A small sound classifier, trained from scratch: moe soft.
Rows from block 7 of a small sound classifier, named by matrix and row number. Rows with one number within an expert belong to one neuron, the router's apart. Each number is 500 + 25 x the weight over its row's rms, rounded and kept within 0 to 999. All counts start at 0. Numbers have three digits each.
Before each expert's rows are labels from the 100 clips, of 14976, where the router gives the expert most weight on average: "strongest on" is what is common among them. Only what is clearly more common there than usual is listed. The data: two synthetic voices taking turns or overlapping, over music, noise or silence.
# router: slot weights (model.blocks.7.mlp.router.weight, 64x192, trained with AdamW), inputs 0-95
# gate: expert gate (model.blocks.7.mlp.gate, 32x96x192), inputs 0-95
# up: expert up (model.blocks.7.mlp.up, 32x96x192), inputs 0-95
# down: expert down (model.blocks.7.mlp.down, 32x192x96, transposed), outputs 0-95

# expert 18
strongest on: low voice; first voice: low voice; second voice: none; background: none
router.36:466512508528470482476503537467503490510500472475508530507467468477506478465474525505533473489559466478492496495509499511503485491480503446506508459507495486560513483561508488474493497487510497487541507508546502456537487522524489526539509552508479556521461479561499500454469550480529511505
router.37:501531469488487496516511483476496520542489473509478499477494482476530486535506476530474523436517497513537493556519518493545532466445481490477520495470468527488519490505504502508532454498488474479493536486484501518527519459487473480453453495502484495488538507505453533515469521508516495503
gate.0:486442538466521480516503486526547481497464531461491514525449584522498528476518502514501522503485482473481524492504471507483503509552536479543503513517563459494468469482502520485477538511548506485495482494489475495514524460520528476497517513505482540462495446542493503523534513489502460535
up.0:527482525535507481455529492527481464526535546489508537478524483551500485481520494524478475489487492511480496483524491515515535504505524552512530493487544485496513473494465501511530482480454475513523554486482474475513497515524463496481483460511496461520485555528551506494487494454443485498
down.0:539488499541470492543516513502484467518506494480516531521535491559402487482528506494511513499547513458501488516515500504494486498501452465456477488510489475475452499512468543511481498524487515500500509457511487526500451524517514494511499491551476501554531552496514464477505484510528528484
gate.1:485530534484540481525479486523472521524524533493453540497459444493508510527457487531518501481490432477500511477499439527529502483498482464494491518490494532494519486491475514526479446503483490498510528515503520521521487505499490523482514517504487527538517518495475483469502487481526534509
up.1:465476526516493488532494477511500478500508454524546502506535553447478519476551530476511515490497570516520494522491473517510504497510492498489447496472485462456485511505532500522511556494566513565487487522533526511523485452546474490513496495522480523542490460511512529491504506518497486499
down.1:510498526497508466472497519487507477454512497506481526492489519532500516454504509505506483483513522529540498495475469544497462567516547501536492491540540488480510493488537457521493507515501505485527480475472447509482504516500439491450543511452519475479452487486531497474495522525501508446
gate.2:526502509510548487455484512498494458476451531506500539501507536498476473473462499503449509530479484462466488508536470501481474471489469567527539461482507547490463494490505489480536531519542530518490513471500544494533505489523486485492461539497477504455486511549518527547486570495503489491
up.2:463484513490502495471463501528515456512436467546514462513524513489493453487509498498489518518522531484545531547510518471491489514477459559523519476483469506465439522514458440499512567527520517530485487518489490513517526487528491501503469510503501509500523505510489523525537540499496491470
down.2:517514530480487531517482513507496525494464468447498513501488435474527495521519488490475513464508545478527493496502468501538513513490548541523510521502513545455504528504489481499475505503548429484486499473490475484495499538459473447472503535494484494480477504485478482511498526497543491491
gate.3:521505546481475494517526506448497525506557507461525536497484521502491466509499503539484533494536468466466508495500473529473524513533500494531516514481464499483505493514489508454475436536540509507493479481520481457535487504546495457480530476514490504453508515504472503499479495467526525475
up.3:521547522511505492492492509491507485528470553488519549549483511517479485530529511515524523479517492522494463519488500555480480499514491503517474492494481563487528477504522509478486473531534481491517451517498509455558478516559525479510529476520475502433491519505478518540484499464486500480
down.3:463486480497508468505482487542504506502501481486453466497531487521488521446527521509515484522470500472482501462479499468518483502500519523476518520520518484489502469498483524503451483525542506508479481503490505436486505503463478529513506499489489507491482529517525540487473481465478494459

# expert 22
strongest on: background: none; child-like voice; first voice: child-like voice; second voice: none
router.44:498529506520477512478565493444488486543514461518530503515526488515496492478485447533548519491495496525529451499525452524530449484443505435501462510484492515504496465528522511532470472503498481500545467520472486501530497452517527529499473508527504529487485488472499501536496536481475558534
router.45:514511533480455494500515502470488474526495480482509527533494441474490491466443454475516516473549500477497491492572480512498489488472481424527451469515497470493511494539507521495521519481538519518534514477480464488505496483486500498523461490491533544502482491511491505491455540496518520507
gate.0:501503504543513520490533519533520528495481489490492479490577518508513536498495468465457508510496503466504468504462502476533469502495485402483493509495507487506494486453522517515509523543544484504542455521510528513498504503478492522503500506508490499509496483476505493503465493498471523454
up.0:495488510538499534492523511525503537498488490490496463484567533509505526499489474490454502522485484476508470514462496478547466507474481388483494530498515492512499472451523522528501519547540491497537452511493530504518500494485482539505498506514495501509487482495504497501460493498465516470
down.0:478454540525490424458498464528504494495482476510517449520518488521486482509487521471512545505478516518546476490510451521450508474526501496548526499480518505499491499484496476500495481492477507480551473518523502476496500480484516484524479466549467495477514510542486503486512510544510509465
gate.1:474455505432503502510536528490461510569473472505484472458532469517515499544524522491455507482494498509509476498470517503490501506466481537500511513468504513541483482463497493500505492490515496515472529468524466520463491461517509454485509511497524543476504497513493508520472540536509461519
up.1:509493496464477464486500496528451518566466472507513459501510474500517473527522561518456503486480464532528484462473535510517509522475508541434451523495505519512489514469456486480509475502503476505481538470528467544523477497511506483487474514497497507504521500481464495509510516479507494472
down.1:535496518502495456470465462520494468500523505496484519482498491461532515510472458469502482475520571457475537481495497492481499517504462486532493493546501534488469472555511489498495505535480467494502452523489496536525481466522505480520495469498503512521488525485498477499519538486492498465
gate.2:489491531480539502485477508508509449456515513523533498547471536500504533509482471480491495542500473488487546553526538493479434472485500483488489481436499484472501470535516487471503501489536515515511507480516527450499454493491507531483526530523505470491515515449531501538505477532481466491
up.2:480509473477499520545542488495497475496462478557531523543517477477491519494495468499473499512541475505493517501498526535503454474479555506470506529516469495485504521528462479517512509500520474483526494485472536501516461492491500511487413488505483489526498491564489494562524465494507507470
down.2:468482486516497527507520527536538539530480503478485470516503469437547483545475513506508513486490545452502464458496464454523444515509490468523490511489451499486476487559474493542515470487502481537512516511563528536505497531485489520459497501511502502537510476501490474488513487484485523491
gate.3:526503492507494530511522493541495514493505499509505492526480477496495494483485429473494472486493486517560474475490466497503535478498485470510487481544490471513476481485502488568511503513513520493537458558463538510467457495473512545467502473467495523518470522511526516472468477507510506488
up.3:535530482533504538495503498481497499462525483490519482526519486517487457481421468507546502499490449495521472453502464525489485483476513460503527473554506474531468539517522491535533474498500501461488485509471510505521506502476478538530520491488495502516496501514509539488499451468530518479
down.3:498499504512448500473491501501564555487544475514522489551507493496519483517510563450504523519511506497430512524473514538473483470524491494529536500487513537478492457527497497491480479483471504469501467533502506492466512473507505498477482445495460494488518490514513487487507500462519527510

# expert 1
strongest on: child-like voice; second voice: child-like voice
router.2:459505494529495479546515491465488487509515503520458505495509517501525454560510472547492469487482521492513562480466539487552538506454493515499533538512527499454567524519544507497492520535509489490479523499539493517487495478501479497478532531523492485459514526469502546509513501477466497510
router.3:444505491514503483551502486452475498502536495510458493506506510520533470541503499557498454508462518517511531491498520502557553500461519522516525500532522502469527517528543504524476512500514478503514505481531489521499497478534447472486556539522481482446541528484500548525504497484480505508
gate.0:524493517489497512530466458490510490510498544472500505569512527487483479484518508499499482504513465494527514465531501492481519538504481464483468494498492492501518499507553514522469534466532509490504521539510494523519507556496501505507535491485532485529490492491476519469490485478525508487
up.0:500543472485472525494490500511509481487515489494557533505473482466486504466534493492520495536463540512499467523513476465490480444509520453522502544462488473530521493525530480538445514468510496471467517548513504499499482535524507510503460528528495517503526516497532515515496541541537504538
down.0:498482507522511459463500491479502457479461508468520500519476532508509470511484506469540495518503507474488510511464493495459474551519507500539509518504493510493504527436490490475442522501455459525458513499492476488531488496482465551475473507486497497477468528476473476449503505520482494548
gate.1:510449440535497512501513506517508472496452500504542491541493533470513526482521492487494504472479470495501549486489523458484501499494475506523484474561514463520501486485555497503536471501488486506483526451456504476490528504506489489532490508459514521448471444547483529469471516487471530510
up.1:496526489497524516529501524485512482537486444500507556543504513512491479510509464515506516524525474510485505515519517499480438545493493499503474472554493457485495511527529493512464510493519526471503510531547500503485503491530501497511496487507522547473487470537506521493517499516510500485
down.1:495489534513491497518508464516527515468446507502491572498449498500490477498473475531489487520476492513450528444471549487505525518526519467518532493485516483476489479488527477521514501493509509467485517548534493474488517492501490473455521498507523428454482478527487522516493508525497493520
gate.2:471489507477520477502531440486500499483498519465474503531503533524487495479490454490529510507483475527491447491515468480480465466484525516472505504515515473470485521486494485509500493449562508480531493467504520509511436430450537539487505489558456484503515501508532461544494455502487459508
up.2:531528521517485503474471577496501517512505448528525448470474465465503504496487541495480490511498530452501524483474509507507525543524506498498515497474500533500488505538484504462470508497473478504470530530502457496447527544527452437493505483497521513462514459505466537464501522510508510454
down.2:513467500494489536488454483513502519488524516482498511477526528477529478539497485479509514535562500525504567487477486499522541523497480489484498497501497501447474468533479536496520566497487487468487510491525472478474520496507499465519499487504513503516517471533468524468510484501511485469
gate.3:490515471527447491514514460483476474506545477504517518520504460497503486473496518478490512497496489500472497480508510491503497510489525526531510467505536535495549500486523474528538494511516497514524486478555492534537485486512502474512535531523504509478531523493473520493524519474472494545
up.3:491508479527461502518514466501482462505560500514506511497499456480514489476491509479488516502518481485464530478527501504518479516479521517522510484512545546485560486494531461510551492517510503506503492466539496508524483485509494475505516534525488497488537533483460527490523514479468484544
down.3:496538552416530522515516505498498496471515521480499517517525512451492489500493505501520524503521500524510446480558472521529469486459486503503450523528510512528536477528477514513480518496572492495505485485441461523518489470521501495461473531499497505520459479532535498483493495492519555492

# expert 31
strongest on: high voice; first voice: high voice; second voice: none
router.62:510495505555462484526502489504507454491488518484465559518473482481494528455471475501515526483542456474480487479522511495510517502472477479504456490478484488514520491534491515494539494497479542525484513510530500508533481537509508549527499493482532505512457546528509492483455510501537488525
router.63:499458525506472492493519529506497490466526460482542490521474493486526487450510514523482461526499539526495508465464512502535466511530532519472539527518521503493456507474548462518466502502507488479530475471490502508487468500527486465495525470540489497489508453546503501479478515522510526494
gate.0:502512519459483490508506516523490507562505497538502489512519453485515526472484473452479509472509487473529467476544530481498489527494480479494476494478505567511493490555425473490479524514518531466500497522506526516482474478476502464505530472475499526492497516462511476486502511546522474472
up.0:530529505495514472506478503497503512507483464525514447529471509475511522490540435465500475508476484485495481466535523492499524511478446502491527521485458523493504463511529532489488493487513492545501512537511516517490469519510516471489468492488509476492518498514507516482492502527508498455
down.0:483551521570486517467463502484569475475505526506470562543501542510497516492465506499465529500503543526472518517472469464462519521549516519488487521507482501534504477482513466498450535490482512490522497495488476497462497511502499535469470492482487505481483519499456479469522500494488497446
gate.1:513492473507524498523549520461511484552544518521511512500484504526480507485498466510521466491530540499466460510494493486541497458473491524519509507497489485530505488534465515455513454487497521494502496515492452496523505541494526559492501519517514507484487498473508516523499526444497523510
up.1:487481495414503505492479509497545516480474535546498486480505500503502552491504498475495457482501497477473495506551495509508489481499441485502503479486519514520509467529457544481507524510480497509529483495535518546456532503519499514523453471498492489483496493509519471474484503487515474451
down.1:476437511536500506493498471505491506528492528510479490522535481520496519525518466550519510489518539508482543536509453508584459518519457524463504524508496525523510511474474518485503487513492499507490508488538553531539491524507488498456472471479466495529473486543439501495476502481480481505
gate.2:498443478527527515499525483511464474512522491524521519449504510503505478508534494557476474503524524515488517466447505526508503494504522499470516541525544505463472552473542505493511534532471503467473508478458434502518448459483501465497505471504486478495491472489506509504517484518489493480
up.2:487463499516517517495524501514471473506542486515528528448499482488492485520517510548462465489500525501499516489468512529491485497517518497476493532505529513465490548465529501519492541538497511467460502488455446504513447452475489441504522476493484452497502474483499480489515477534512488461
down.2:504503496501514489480501521517520489484550530507503498538503507576509496490466528487483459496522511464493540501454474487504514502515515523515490510490487503492535520491512475465469505473504449518534495474533471518466505492534478533497518529472503522469519475466494479440525495512538476490
gate.3:553495500518449547496472474469481489504518508496463490463484489531487514479558481568478474504476506512473488539467515490510521468493519509512494533530524538491476487499540505515517517520497507509482454484519515488572509464497483490474519476489515474526486500486494499529500506475484486547
up.3:475487500516538439492548543508496518526492486519520508524542475482529473513485535418548520482508495499536517457534506513466517505503473507526497488461493453504521524497478507479478473511490499503526547562493524496431492536500524499518531530520500504456528525471498504508501519520501499488
down.3:511514495515512511507473485544475501502526461453521513513507510507500498494516501491516484498467511520520512566471498523475506504488488482511513531486519477514495502512526512517442470528501461529506493500503495433490499473477536516505507487544504509477523517429492520540475487539499511476